Weights of a small image classifier.
Training: 29900 steps, held-out accuracy 100%.
Rows from block 9, named by matrix and row number. Rows with one number belong to one channel. Each number is 128 + 32 x the weight over its row's rms, rounded and kept within 0 to 255. All counts start at 0. After the name is the row's rms in percent of the matrix's.
# convs1: first pointwise conv (model.blocks.9.convs.1.weight, 640x640x1x1), inputs 320-383
# convs3: second pointwise conv (model.blocks.9.convs.3.weight, 640x640x1x1, transposed), outputs 320-383
convs1.538 111 [126 124 115 135 127 185 120 104 119  88  81 140 121  98  97 100 125 161 116 145 153 119 154  87 131 178  69 103 146 115  98 123 171 113 103 124 114 104 109 196 124 130 105 126  63 110 126 108 135 116 174  51 143 139 124  84 147  99 120 114 133 138 138 164]
convs1.539 141 [150 143 152 119 124 106 140 134 140  65 119 123 163 139 181  84 131 101 218  96 124 119  73 131 131 112 107 149 109 111 120 153  56 165 112  87 124 120  98 125 119  63 121 117 193 202 117 107 158 104 115 128 122 104 128 157 132 125 137 148  65 146 139 128]
convs1.540 029 [114 180  83 159 128 127 155 119 164 142  84  95  97 111  94 144 130  80 128 134 169 142 146 140 150 156 108 135  43 143 160 167  66 106 130 101 202 141 113 120 126 109 170 115 102 100 135 133 215 159 149  97 136 143 126 158  72 120  88 122 129 158 142 124]
convs1.541 116 [126 147 121 120 154 127 121 116 132 123  94  91 138  65 117 119 134 120 203 134 196 112  15 177 132 125 126 135 139 115  96 155  29 125 126   0 129 132 115 144 147  16 148 131 129 163 127 175 158 103 160 119 140 107 114 143 107  96 133 147  72 126 135 125]
convs1.542 067 [136 140  70 154 111 152 130 124 118 125 111 150  97 147 118 117  92 165 119 106 128 160  72 129 100 162  78 108 193 106 128 147 164 119 101 113  67  74  69 134 165 157 124 174 109  96 118 187  57 147 139  76 210 141 165 170 126 132 132 137  95 164 156 154]
convs1.543 038 [133 190  52 115 114 176 117 133 148 116 148 109  88  84 120 139  96  38  94  86 169 100 167 121 105 117 111  93  63  94 103 118  95 123  94 126 225 117  86 102 140 120 131 131 118 136  71 117 145 202 149 132  97  85 113 144 154 139 183 137 126 152 133 128]
convs1.544 088 [113 106 151 153 160 128 132  80 168 149 194 120 108 144 128 173 103 137 151 180 152 136 107 125 150 101  92 111  81 150 142 122 145  77 147 185 198 224 137 142 153 195 131 103 133 163  79 133 160  73 157 148 196 165 136  72  98 152 122 140 114 142 135 156]
convs1.545 106 [106  61 207 156 148 121 123 183 209 147 115 108 132 123 138 138 103 196 102 124  97 120 124 145 198 130 140 150 179 167  99 156 139 123 153 100  48 110 201 116 135 117 134  36  89 160 142 169 230 167 123 140 141  96 135 156 147 106 115  98 118 101 155 139]
convs1.546 025 [148 130 123 154 123 133 126 127 119 112 132 138 110  85 135 166  99 135 142 184 166 109 130 120  75 115 138 127 130 117 194 121 106 115 132 111 124 194 127 110 142  79 151 146 136 123  89 103 105  97 126 125 136 102 125 103  91 107 135 142 144 111 134 131]
convs1.547 072 [167 119 135 139 126 115 149  89 125 144 114 125 137 118 118 172 143 128 144 146 105 176 142  50 140  74 118 125  81 171 167 199 125 141  89  94 145 150  82  95 126 102  82  82 127 178 136 110 121 103 159 227  92  61 122  72 100  73 134 122 130 110 144 146]
convs1.548 119 [112 126 110 135 105 186 128 109 126  97  95 147  98 118  90 138 104 149 122 118 161 140  88  90 150 152  70 150  82  98  97 115 145 136 148  89 129  70 119 183 114 115 118  84  60 115 129 137 104 130 154  58 170 152 121  89 155  95 124 139 138 156 143 163]
convs1.549 124 [132 122 109 126 108 162 125 103 126  98  80 156 111 110 100 133  95 183  71 140 155 121 122  87 135 180  57 127 148  82 109 116 171 123 142 115 108  74 121 214 116 144 130 118  60 104 118 110 114 133 163  69 127 148 130  78 146 105 126 143 141 151 133 169]
convs1.550 091 [ 71  93 144 112 106 149 124 116 130 150  91  81  75 114 131 108 116 156 116 107 127 145  90 176 110 134 186 134  96 123 188 121 101 136 153 104 155 145 162  92 115  86 125 141 135 130  99 100 174 173 106 183  62  95 106 183 153 120 108 141 104 142 143  84]
convs1.551 034 [104 167  93 123 136 150 117 141 113 148 171 110 120 135 123 103 113 102 108  93 112 160 162 121 105 130 124 161  95 154 129 226 132 116 101 136 133  53 120  94  93 131 128 195 165 160 122 134 117 119 105 198  36 154 117 133 129  92 106 166 101 120 153 143]
convs1.552 096 [ 92  59 236 173 144 137 131 147 181 106  69 139 108 128 166 159 124 192 143 150 103 128 161 165 168  98 158 123 172 153 118 140 116 127 142  99  60  83 205 145 132  93 123  56 130 140 139 175 231 121 111 178 135 119 133 131 113  87 143 118 147 104 135 100]
convs1.553 099 [ 99 136 103 124 117 138 120 149 115 131  98 136 123 113 122 174 110 141 162 147 126 144 156  77 157 173  96 105 188 105  70  78 171 128 101 137  92 134 101 164 121 188 117 131  84  82 115  94 101 104 128  29 172 103 121 123 138 139 120 137 186 137 111 111]
convs1.554 111 [ 95 123 133 146 142 128 124 159 126 122  68 116 116 143 149 183 104 158 141 146  98 167 155  95 137 197  95 111 151 106  85  95 147 146  86 144 101 124  86 123 104 147 136 144  77  77 120 126 102  75 140  46 144  98 112 127 118 149 129 153 194 159 129 121]
convs1.555 124 [ 89 130 127 110 141 211 126 107 115 145  97 100 163  41  74 107 114 117 114 113 198 116  15 145 130 150  85 122  33 109 109 172 120 119 128  88 135  52 143 103 141 100 116 159 119 156 115 176 158  77 136 122 170 112 122  96 111 126 147 111 107 149 130 149]
convs1.556 064 [120 162 101 117 122 112 117  99 127 129 146 114  89 130 121  90 123 123 163  75 106 126 131 123  88 111 168 141 121 108 181 184 139 140 146 156 119 109 116  92 129 155 168 144 186 123  96 113  86 116  89 189  35 160 132 160 115 135 137 156 120 125 150  86]
convs1.557 100 [ 93  77 111 104 112 156 120 131  93 194 100 107 118 143 146 168 126 147 174 142 168 140 130  97 101 118 148  97 122 156 121 149 155 171  89  96 109 144 148  89  75 107 144 129 141  94 120 131  86  85 101 116  40 113 126  91 157 132 117 158 181 121 137 150]
convs1.558 145 [167 151 145 134 125 100 136 139 149  97 158 118 204 136 158  70 142  81 212  44 120 163 143  98 173 110 119 161 115 138 140 126  83 108  92 103 136 101 100 154 141 119 106  82 183 184 145  83 163 121 122 170 135 111 123 145  78 147 161 149 108 140 105 167]
convs1.559 121 [125 136 121 135 134 217 137 100 144 115  99 121 109  97  83 117 117  98 110 106 169 154  79 108 152 146  91 133  41 108 106 130 154 113 178 104 136  73 144 167 125 124 108  59 108 131 163 112 114 133 152  73 197 180 110  66 131 107 122 135 105 136 125 146]
convs1.560 127 [124 174 144 118 163 174 129 136 154 131  84  97 170  74  79 167 169  93 113  94 163 103  50 169 134 112 125 121  83  48 139 129 127 129 147  76 130  87 111 125 124  86  87 182 129 174 150 125 121 154 126 155 152  59 123 114 102  30 179 142 106 126 120 149]
convs1.561 085 [136 111 115 126 146 138 122 153 149 140 125 110 164  88 137 136 141 190 110 132  86 121 110 107 143 146 122 153 195 111 106 163  93 133 135 114  29 103 102 131 128  68 120 135 150 160 121 170  77 189 111 132 120 178 133 160 116 119  79 102 139 127 158 125]
convs1.562 118 [178 148 108 135 117  71 137 116 113 138 130 103 153 109  60 118 148 116 190  97 186 113 141 189 126 136 119 147 124 135 146 138 113 113 133  75 115 121 132 129 153 101 138  90 131  86 169 156 171 152 157 132 142 169 135 136 122 135  86 106  92 133 108  94]
convs1.563 036 [ 97 176  66 142 133 103 139 127 157 118 107 148 104 135  76 101 123  71 160  98 171 131  67  96  93  96 121 127  93  91 150  97  82 152 101 104 190 107 103 149 138 123 115 128 117 107 122  91 146 122 153 127 130  52 115 142 100 127 149 108  87 126 122 124]
convs1.564 115 [124 158 124 119 115  70 123  95 158 133 134 115 105  98  90 177 148 154 161 166 149 112 138 236 149  88 113 102 133 185 138 139  82 114 147  88 123 239 137 157 127 109 112  95  90 175 109 148 144 122 120 156 155 142 124 118 152 125  99 138 125 134 130 125]
convs1.565 112 [ 90 146  87 155 142  95 127 124 135 144 191 124  93  64  98 147 119 136  69 111 138 108 126 135  94  71 141 146 149  66 151  94 109 110 152  85 122  83 132 121 169 104 116 148 151 182 130 108  52 138 124 192 148 120 115 165 137 120 140 148 159 137 100  73]
convs1.566 022 [121 172  51 126 120 147 141 130 102 154 160 131  91 115  94 131 150  38 116 122 144 173 145  96  46  95 148 128  53 155 137 152 140 133  91 160 212 106 100 129 139 122  84 118 124 145 142  90 122 162 159 159 113 123  91 131 115 103 168 148 141 139  80  99]
convs1.567 106 [144 133 119 134 145 163 124 106 146 110 101 169 128  96 125 118 138 170 114 158 153 150 125 137  98 195  52 111 136 112  93 139 153 111 144  88 107 108 117 201 135 110 114 119  88 123 141 107 121 138 148  64 113 168 148 106 130 108 105 137 121 133 112 161]
convs1.568 080 [122  80 148 172 131 127 123 130 147 148  79 135  99 153 148 131 104 149 100 156  95 149 134  93 134 112 135 137 100 148 171 153 158  90 112 118 110 137 125  71 140 146 146 128 131 160 139 139 142 157 118 208 125 122 109 105  97  99 177  95 137 133 142  90]
convs1.569 033 [111 133  39 156  99 129 134 137 126 105 136  80  83  65  78 138 141  57 138 100 189 133 103 108 131 142 107 105  92 159 126 152 103 137 118 150 204 115  86 184 106 126 129 143 118 106 127 115 157 114 143 128 126  97 125 152  89 115  92 148 122 137 101 160]
convs1.570 121 [ 69 144 149 114 112 182 128 108 148 107 106 119 131  49  67 123 121 124 115 127 195 109  72 157 152 103 123 103  38  82 127 164 105  98 174  93 165  77 147 154 174  76  75 157  83 172 119 135 131 144 149 123 173  90 124  69  89  81 183 132 105 123 126 135]
convs1.571 136 [ 88 126 161 134 109 147 112  91 101 105 169 102  92 123 123 182 131 178  95 196 128 127  72 112 108 148 117 138 138 150 149 172 149 116 137 139 176 177 114 123 138 151 132 114 103 153  94 174 144 121 156 198 101 141 122  93  68 117 162 143 156 132 135 121]
convs1.572 130 [121 166 148 124 132 181 134 150 119 133 100 127 166  89  82 140 159  90 121  85 140 119  27 133 127 140 114 148  78  40 121 128 159 136 128 122 117  70  94 127 129 129  96 184 159 171 117  99 113 167 137 147 143  60 123 106  88  59 181 147  97 140  96 126]
convs1.573 119 [157 146 160 133 121 158 133 104 123 114  93 150 101  84 110  96 141 109  75 107 163 130 129 104 111 133 137 134  32  90 134 161 104 123 166  87 137  54 144 109 144  71  97  68 146 187 171 151 145 150 134 111 134 192 135  82 151  95  68 138  72 120 135 104]
convs1.574 089 [138 184 136 126 141 120 138 121 156 135 125 110  80  41  65 119 107  99 177  85 200 139 107 122 194 110 131 154  49 142 132 125  67 132 114  98 197 121 133  98 140 123 110 114 125 134 162  92 179 143 144 120 127  82 122 171  81 129 169 138 147 108 111 162]
convs1.575 083 [149 149 122 159 139 136 127  79 103 100 111 183 140 136 103 123 167 155 101  92 122 188  98  64 102 163  98 138  96 141 128  96 132 121 107 104 121  86  82 160 140 148 121 160  85 101 150 146 115 103 136 104 211  98 159 159 142 129 154 152 121 158 136 110]
convs1.576 124 [145 134 118 115 137 210 126 113 126 153 131  69 120 135  78 175 122 146 119 128 120 105 126 103 151  99 110 166  93 143 191 166 133 127 129 137 134 135 111 122 106 149 127 158  77 178 124 124 145 116 119 213 104 114 136  91  89 113 130 139 112 147 134 121]
convs1.577 026 [126 211  77 141 107 136 118 128 116 150  84  98 136 133  36  88 126  52 139 120 159 109 142 141 107 110  62 122 107 108 124  93 166 122 106 153 228 123  95 157 140 115 105 121 142 126 126 134 120 172 149 104 133  85 105 139 139 111 124 172 143 121 106 129]
convs1.578 128 [ 61 140 140 100 160 176 133 111 141 146 107 121 119  57  53 124 134 156  94 131 203 108 104 158 145 110 144 102  47  90 134 148 101  96 152  82 170  67 141 109 148  90 112 159  95 182 163 157 169 120 141 157 161 101 127 110  78  60 174 130 116 118 125 131]
convs1.579 101 [113 136 124 141 142 196 129 103 130  98 123 171 121 130 107 192 104 185  59 156 145 181 118 122 127 172  63 131  96 137 113 104 181 123 147  98 136 100 113 171 115 135 125 117  92 100 109 120  92 115 146  40 166 175 126 117 124 108 143 134 165 156 120 162]
convs1.580 130 [154 146 116 160 135 164 127 145 123  65 107 146 124  71 176  97 123  83 117 103 164 137  87 109  91 118  84 137  79  81 123 163  82 142  99  98 126  76 105 150 133  52 101 110 189 200 113 143 142 140 126 159 165 149 139 126 177 132  90 147  84 142 153 130]
convs1.581 079 [139 120 113 109 135 148 114 111  69 187 144 118 137 126 139 119 130  82 155 104 127 139 117 137 105 118 152 118 137 157 141 164 164 154 122 151 100 126 130  64  97 162 119 158 128 117 135 115  94 126  98 153  26 137 118 152 151 105 107 160 129 122 119 127]
convs1.582 073 [ 76  84 209 162 123 165 121 133 141 115 149  98  81 121 182 159 127 165  92 132  96 143 108 159 220 144 133 130 183 135 128 198 126 120 154  96 110 133 152 115  82 187 159  84  58 159 116 163 206 173 132  94 164 157 122  99 117 132 178  93 113 146 118  62]
convs1.583 048 [163 157 100 142 126 144 137  98 118 129  94 155 125 126  99 137 116 118  83  98 158 195  87 170 133 144  90 151  56 125 140 105 185 111 154  87 143  98 123 162 118 178 130 141  68 135 156  86  91 120 160  99 183 166 118 169 125 102 117 149 129 137 162 117]
convs1.584 110 [103 172 144 118 137  96 119 131 138  95  81 167 121 105 107  93 118 136 153  98 175 117  71 156 137 124 137 124 121  91 143  25  74 119 169  71 136 130 187 130 159  87 118 132 133 125 179 106 181 144 129 137 135 166 134 186 143  81 148 110  89 133 126 159]
convs1.585 126 [124 129 107 129 100 177 124 106 128  91  82 160 108 102  99 145  90 174  65 141 157 122 114  87 145 166  60 129 119  84  96 119 140 121 164 101 119  64 132 195 128 136 113 102  69 108 125 114 117 155 168  63 143 172 122  75 136 102 125 139 125 143 148 159]
convs1.586 113 [ 88 141 166  99 129 112 120 128 157 138 110 136  85 107 129  68 113 118  72  99 120 112 129 160 113 152 167 103  64  71 134  78 107 141 152 136 141 115 195 106 109  89 164 137 137 137 117 110 188 181 112 136 103 144 117 217 146 104 121 136 114 135 152  98]
convs1.587 100 [ 91 149 133 126  97 157 123 116 120  97 126 153 110 137 144  64 127 147  84 116 104 115  92 160 160 106 112  85  83  78 113  36 118 119 213 123 124 121 183 134 152 100  78 148 150 142 116 124 170 170 118 148  91 161 131 193 145  92  91 141  90 157 109 124]
convs1.588 120 [ 96 159 109 122 139 137 130 139 149 117  92 130  81  64  86  92 113 133  37 100 157 140 100  70 143 121 144 127  67  86 128  83 136 112 166 138 146  48 152 116 143 123 101 158 117 151 107 102 173 111 108 168  62 104 126 185 153  73 146 115 134 126 106 122]
convs1.589 082 [ 50 177 145  98 123  98 125 147 121 126 129 166  89  77 105 113  92  66  92  96 135 141  80  51  90 152  78 107 101 135 158 146 151 126  95 125 180  56 124 177 137 122 112 138 127  96  78 139 112 108 165 101 172 100 140 126 119  96 108 118 125 108 126 186]
convs1.590 041 [134 178  78 160 103 149 125 126 139 134 255 168 191 126 129 103 158  60 117  80 140 111  98 180 123 120 117  96 159 137 157 141 133 126 128 136 133 162 166  49 131 118 151 159  91 119  92 100  99 143 135 150 102 140 103 175 140 127 156 157 150 137 112 114]
convs3.538 177 [121 103 146 113 135 113 103 109 175 118 125 100 132 146 112 103  63 154 129 141  95  99 174  96 124  73 138  78 133 111 162 130 127  56 105 107 131 123 102 106 166  91 184 136 157 135 117 178 116  80 157  75 134 135  88 133  72 125  86 178  87  89  86 143]
convs3.539 129 [188 109 130 134 228  93 121 122 142 118 133 137 174 124 103 123  98 110  98 117 119 132 101 157 156 119 102 131  86 113 113 149 170 148 180 121  87 155 150 128 121 156 123 107 106 133 137 113 171 187 124 115 117 151 146  97 152 142 129 132 108 138 155 166]
convs3.540 021 [ 86 150 131 154 127  85 146 135 139 112  88  90  90  84 178 124 131 153 151 151 111  51 163 128  59 127 117 146 212  75 100 100 140 104 105 122 140 102 105 161 157  84 140 136 143 111 164 198 109 130 154  64 145 103  95 176 109 116  94 135 155  86  51 159]
convs3.541 121 [198 158 127 123 150 189 140 152 108 153 156 105 169 160 160 118 124 172 149 194 142  90 137  99 118 142 131 147 192 131 172  99 199 136 101 176 155 115  76 144 108 144 142 140 123 112 161 127 129 100 130 136 161 103 120 162 186 116 154 126 165 115 174  98]
convs3.542 079 [131 128 110 155  71 116 130 148  77 100 203 170 111  68 115 165 155 103  68 128 161 156 114 184  97 154 100 166 137 159  62 115 138 116 141 116 118 158 121 140  69 164  80 121 138 106 149  61 120 189  99 150  67 109 133  83 159 116 131 108 152 134 141  85]
convs3.543 034 [203 143 138 108 137 150 141 127 118 134 158 116 162 159 120 119 152 128 136 158 102 120 129 163 134 118 147 145 139  97 136 157 152 150 148 133 123  72 155  99 118 141 130 147  93 145 108 113 204 120 127 179 202 129 147 101 149 155 156 120 147 139 196 152]
convs3.544 079 [106 104 109  96  64 111 134 121 109 134 152 130  76  92  84 109 100 133  78 160  72 103 106 114 105  91 119  85 124 102 108 139 108 104 101  45 125  86  94 130 115 113 107 135 143  78 103 123 173  85 128  81 132 102 134 133  61 106 130 117 101 118 102  66]
convs3.545 106 [164  95  68 175 187 107 125 138 105 104 193 138 120  75  95 107 131  88 136  85 150 140 149 156 105 131  69  85 168 162 154 116 180 156 146 111  77 185  80 119 165 119 130 108 111 117 131 157  76  93 113 147 133  87 115 127 133 180 100 108 112 133 129 182]
convs3.546 019 [ 79 106 142 112 122 144 117 123 118 130  84  86 133 129 102  94 128  70 129 128 112 146 118 133 131 124 135 138 143 120 117  76  92 147 150 170  91 147 129 139 143 160 111  85 108 150 140  72 176 149 126 139 133 150 135 132 101 141 101 109 147 157  94  99]
convs3.547 050 [ 48 144 103 114 158  81 115 117 120 141 169 152  58 158 168 139 142 121 111 119 122 117  98  82 123 162 120 149 161 139 149 145  49 126 135  83 123  97 150 127 119 129 133 120 142 145 128 155  57 164 154 206 114 175 140  93 118  60 161 134 171 113 100 162]
convs3.548 144 [120 100 135 126 132 118 113 105 198 124  71 102 129 147 108 104  75 144 156 136 101  97 197 114 145  99 129  94 126 101 145 131 115  98 125 134 132 123 118  88 174  92 166 128 139 134 102 162 124  89 158 101 143 141 115 162  89 144  82 147  86 109  85 158]
convs3.549 162 [118 102 131 113 134 120 105  99 179 120 120  99 122 148 106 110  54 149 138 135  96  99 163 107 140  66 134  77 133 109 158 128 125  83 111 112 130 125 109 103 144  96 190 128 164 137 102 173 116  79 163  94 141 138 102 140  88 130  77 161  81  98  83 146]
convs3.550 102 [121 126 107 154  98 143 135 164 119 122 179 184 111 101 142 205 176 104 143 105 182 205  94 190 159 117 116 180 162 194  85 172 110 138 193 148 118 188 173 165  62 143 126 133 140 166 173  76 122 141 112 144  60 196 156 132 164 119 168 116 171 139 149  78]
convs3.551 029 [102 109 131 158 105 122 131 139 102 130 156 132  93  83 136 155 146 112 115 113 158 118 143 117  93 139  90 108 148 110 108  82  61 150 118  82 115 150  88 130 127 121  86 130  76  95 155  39  67 108 144 150  95  97 143 149  99  96 119  96 112 124 135 119]
convs3.552 088 [ 90 137 174  82  71 166 124 100 152 160  62 117 117 170 179 131  97 174  93 159 101 163  82 118 175 138 183 136  74 102 120 132  98 138 103 108 201  97 134 145 102 156 106 174 138 138 114  83 178 177 133 154 109 153 131 107 109 114 139 155 148 120 120  53]
convs3.553 151 [123  99 156 112 153 111 112 101 179 116 121  84 133 161 112 102  67 141 142 136 115  93 186  88 120 102 134  70 137  88 179 148 134  87  94 124 128 113  92 105 183  83 170 137 143 142 111 187 127  77 144  90 142 141  94 133  82 121  84 153  84  95 104 148]
convs3.554 142 [129  98 158 128 175 106 116 111 202 114 121  90 149 171 110 119  76 149 132 150 124 109 215  99 115  78 132  96 135  95 196 145 137  84 110 149 132 138 108  83 165  84 171 144 136 146 122 211 131  90 141  90 155 143  80 140  89 130  87 147  96  96  99 162]
convs3.555 105 [155 159 130 127 145 167 125 132 111 169 194 109 154 136 128 138 129 156  43 148 159 159 161  77 111 147 161  96 184 171 151 147  97 123 108 129 154 127 111 161 127 180 200  90 121  83 142 137 200 131 133 135 153 122 104  78 138  64 184 145 162 125 182  58]
convs3.556 066 [211 114 149 139 183 133 132 125 166 148 129  71 165 111 136 107 108 163 162 138 121 124 165 146 131 107 163 112 135 119 175 127 170 103 128 189 112  94 130 110 173 118 155 129 150 140 113 164 114 147 151 118 183 134 115 159 111 133 110 160 116 137 113 186]
convs3.557 128 [126 155 109 162 100 147 137 156  78 139 133 160 133  93 141 151 191 119 119  93 150 153  60 179 123 147 115 196 131 173  71 110 144 162 154 122 115 144 153 159  63 149  94 118 114 135 165  71 134 187 102 142  98 105 166 122 167 119 158 105 160 154 165 109]
convs3.558 126 [191 142 132 144 213 158 126 148 160 133 138 142 213 137 142 164 118 109 144 124 150 162 120 152 146 134 128 117 150 171 141 150 170 140 194 193 131 205 162 116 149 182 125 101 131 158 121 180 202 188 130 180 134 161 116 179 167 187 125 129 158 135 179 112]
convs3.559 163 [130 103 143 112 138 111 114 112 178 130  56 105 145 152 115 105 113 138 175 135 112 101 190 110 150 100 133  91 117 106 139 131 119  78 119 123 133 114 118 100 184  84 164 133 153 138 116 157 117  92 163  96 141 139 110 186  67 142  65 158  87 118 101 164]
convs3.560 102 [128  73 113 115  98 121 135  96  46 121  94 138 163  77  57  82 120  99  74  94 104 120  91 160  38 123  92  89  97 115  89  78 175 107  89  60 118 140  74  99 121  96 139 122  85 110  86 131  51 138 113  99 107  34 113 152  84 107  83 114 105 128 115 155]
convs3.561 102 [177 101  82 196 172  99 128 141  94  46 182 133 147  73 116 101 144  71 132  84 158 112 168 177  79 111  85  92 154 149 153 128 152 137 136 164  89 159  67 112 126 142 101  95 113 102 139 160  81  95 115 156 113  91 119 101 131 146  92 102  83 130 132 155]
convs3.562 095 [116 110 125 129 153 145 134 129 151 157 158  92 167 121 123 114 114 123 138  97 105 116  97 173 155 121 110 115  51 149 143 119  66 109 160 182 121 131 135 141  89 195 163 122 159 101 133 188 126 186 108 127  47 123 120  91  98 169 129 141 106 145 138  36]
convs3.563 026 [130 108 136  70 136 110 125 142 103 161 157 150  66 107 153 122 151 137 147 110 156 130 132 103  81 120 160 141 153  95 113  66 114 151  89 122 155 115 104 153 168 140 135 131 182 103 125  62  99 100 123  94 135 152  92 120 139  91  71 169  62 155  97 102]
convs3.564 137 [ 75  89 117  97 110 126 136 119 140 121 134 132  79 101 134 105 134 118 113 105  76 139 116 181 141 125 157 154  75 137 110 103  15 129 154 112 127  71 158 137 118 105 122 148 158 114 125 134  89 149 119 125  76 149 136  86 106  80 120 161 111 133 112  76]
convs3.565 100 [168 181 137 142 127 137 128 144 167 144 118 141 176 171 179 151 149 142 151 140 155 138 145 150 139 144 134 159 141 135 176 147 163 145 187 149 136 151 206 151 149 153 134 162 167 183 144 159 167 149 139 187 161 184 129 116 146 161 178 150 179 138 191 169]
convs3.566 016 [180 139 138 183 167 174 124  92 220 130 101 166 176 170 103 127 147  80 141 131 133 165 154 147 255  73 143  81 157 147 150 108 191 107 180 173 119 172 206 151 159 162 146 119 122 156 132 108 224 149 129 114 150 186 138 125 178 160 102 119 139 120 110 160]
convs3.567 153 [136 150 107 157 120 144 134 140  77 134 142 164 133 113 142 154 174 113 105 126 154 162  73 157 129 177 111 177 137 157  89 115 130 161 153 142 127 143 159 138  94 164  69 116 103 120 135  96 140 173 107 170 124 123 156 115 182 131 182  90 175 155 160 120]
convs3.568 057 [185 115 122 154 107 171 128 127 151 186 109 125 217 152 155 112 103 170 137 108  95 105 108 162 241 117 168 115 174 108 150 116 123 114 161 121 132 112 152 132 144 122 203 162 133 115 139 161 181 119 148 191 130 147 107 126  83 174 168 132 160 133 116 119]
convs3.569 022 [151 180 148  79 159  98 120 109 135  94 105 143 118 138 141 106 122 153 179 137 137  80 168  83  74 110 165 139 114 106 114 109 116 136 109  39 140  92 118 146 127  88 133 139 154 120 136  90  68  71 155  68 116 147 154 139 141 100  57 102  96  98  75 164]
convs3.570 083 [107  95 135 128 139 128 134 132 104 126  83 163 153 137 158 142 119 128 137 104 127 178 153 198 124 143 125 127 106 141 137 131 176 136 110 117 140 143 102 146 143 136 151 161 104 175 124  83 110 105 110 134 157 132 143 136  96 197 139 132 143 121 153 131]
convs3.571 167 [174 156 155 157 201 151 133 153 161 137 122 159 193 188 148 152 152 118 190 127 159 144 142 165 205 130 153 138 138 127 149 135 133 142 193 206 126 150 167 127 140 158 133 143 113 193 152 174 146 128 124 177 134 167 125 141 149 200 143 131 167 151 157 123]
convs3.572 115 [128  85 108 110 103 119 127 101  72 104  83 126 174  94  73  96 119  93  75  84 126 115 102 105  85 120  99  77  92  96  88 105 224  97  50 122 100 138  44 112 122 115 136 112  52 123  82 147  44 142 121  96 144  65 116 131 117 150  94  99 108 124  98 213]
convs3.573 120 [172  98 121 120 167  74 133 114 162 103  42 142 183 129 103 124 131 118 166 121 127 139 109 164 188 135  95 141 125 121 100 122 200 112 183 168  90 132 150 125 140 125  82  91  86 156 121 129 166 181 102 132 119 140 134 181 169 183 128 122 137 136 134 175]
convs3.574 071 [110 119 143 124  70 105 132 122 143 117 140 129  86  76 149 127 138 131 119 128 143  55 101 108  38 106 140 137 157 121  96  47  95 134  85 130 152 123 119 137 129 111 124 131  89 109 119  97 116  46 132 101 124  58 129 144 121  53  86 107 119  98 125  44]
convs3.575 089 [145 145 136 100 158 131 124 127 193 142  72  83 151 166 114  65  97 148 178 123 109  84 154  77 160 109 118 105  96  94 199 146 140  97 120 154 148 101 139 115 179 106 195 135 149 150 106 195 109  83 156 107 184 152 123 192 112 146  89 134 114 112 108 168]
convs3.576 118 [124 144 128 137 122 131 129 147 153 167 158 176 163 182 182 132 115 173 171 154 112 129 130 177 204 151 151 131 172 146 166 158  85 157 176 119 131 113 191 139 161 152 134 144 164 180 140 160 164 118 152 212 159 215 135 105 113 216 157 143 133 139 128 126]
convs3.577 019 [114  75 112 104 134 140 131  88 136 110 124  91 136 117  96 103  91  77 137 103  77 136 137  84 138 100 145  75 148  92 188 169  80 107 121 108  97  90 103 113 170 188 154 169 121 153 124 179 143 131 153 143 134 126 121 170 142 141 185 191 150 136 129 110]
convs3.578 087 [ 97 125 109 136  81 121 131 124 129 124 117 197  99 128 128 154 136 109 138 112 132 171 162 200 117 141  91 144  87 134 113 143 155 114 123 138 136 166 112 108 148 100 130 173 113 166 115 114  79  98 101 101 112 159 147 146 147  99 123 104 146 130 146 155]
convs3.579 138 [130 149 128 149 143 146 133 151  80 136 166 161 119 101 156 161 171 112  98 121 134 168  88 149 120 164 117 163 136 155  89 124 131 163 142 131 124 132 148 151  82 169  97 132  96 125 168  88 146 167 107 180  98 116 148 116 174 122 191  98 193 136 172 107]
convs3.580 133 [ 96 164 144 129  55 175 124 136 122 141 191 114  88 126 168 123 125 162 149 130 132 119 138  84  72 122 138 119 153 139 144 120  68 145  93 118 159 109 131 129 129 112 140 171 186 116 133 104 104  57 154 130 126  97 125 126  90  85 121 155 121 105 121  64]
convs3.581 104 [137 110 100 162 101 123 129 122  65 100 195 175 118  75 104 163 165  94  98 112 161 163  81 154 109 127  98 158 145 168  75 108 146 130 145 119 111 158 123 129  65 178  79 100 106  99 138  67 114 156 112 153  85 118 139  80 174 141 148  95 158 135 173  91]
convs3.582 080 [179 116 111 161 111 103 134 137 103 103 168 160 140  63  99 118 123 113 148 110 145 113 154 201  83 119  96  83 194 163 116  92 131 148 155 111 108 173 100 108  94 140 116 111  98 100 133 127 103 102 116 142  67 107 143  84 127 123 138  95 119 130 178 109]
convs3.583 069 [166 130 150  98 167 122 125 125 171 123 104 105 181 178 134  94 108 151 187 135 137  79 168 112 163 117 144  89 135  90 194 151 124 112 116 157 125 107 111 113 205 101 180 151 158 138 126 178  86  83 168  83 193 166 121 190 113 157 104 160  95 115 113 199]
convs3.584 127 [126 146 116 135 156 138 119 143 141 123 127 156 143 169 154 161 127 110 194 137 137 175 154 153 170 159 143 134 160 162 160 248 126 135 170 179 132 158 176 129 159 173 157 131 176 160 128 121 138 122 152 164 156 222 148 105 141 147 119 152 149 139 109 123]
convs3.585 177 [135 162 115 135 122 140 149 154  80 135 154 153 128 115 147 146 190 112 116 123 157 156  81 146 116 172 124 175 129 145 112 127 136 171 144 142 128 131 148 154 100 170  80 122  99 123 153  98 140 167  95 161 118 121 159 101 169 122 192  93 176 162 171 111]
convs3.586 112 [149 132 153 111 154 121 123  99 159 143 107  70 147 158 135  72 117 162 128 149  75  54 167  94 115  93 148  78  99  44 172  52 152 128  80 122 154  61 112  96 159  86 111 127 107  73  86 172 147 153 142 125 155  62 101 147 100 123 111 130 115 118 144 178]
convs3.587 105 [133 115 129 118 140 126 123 106 119 144 151  98 112  99 117  72 111 149  83 136  99  63 112 124  86  80 130 120 113  74 129   0 148 132  91  83 124  74  99 135 118  88  99 135 104  95 108 161 129 149 132  84 134  21 118 141 110 152 131 119 114 121 134 140]
convs3.588 106 [116 112 117 115 100 119 128 128  94  83 103 140 126 131 104 192 158 109 181 156 136 169 149 116 120 151  87 111 106 160 109 220 227 131 129 140 115 197 110  95 162  98 132 144 143 145 124  77 105 108 117 132 157 184 150 136 168  79 135 135 137 142 136 196]
convs3.589 067 [123  98 123  88 146  96 122 128  81 134  63 122 140 101 118 130  98 145 156 181 104 116 123  92 131 173 129  54 114  84 179  88  89 168  40  54 146 119  78 112 146 103 145 133 177 153 103 152  78 135 168 181 185  95 154 163 113 144 123 138  88 151  68 247]
convs3.590 029 [126 125 102 146  72 136 130 117  70  60 102 132  78 112 112 135  79  82  83 123  96 138 106 177 104  90  97 158 146 173 120 143  46 105 117 138 136 162 151 104 117 111 141 132  98 122  88  98 160  91 113 115 106  47 130 121  95 185 147   0 139 110 134  88]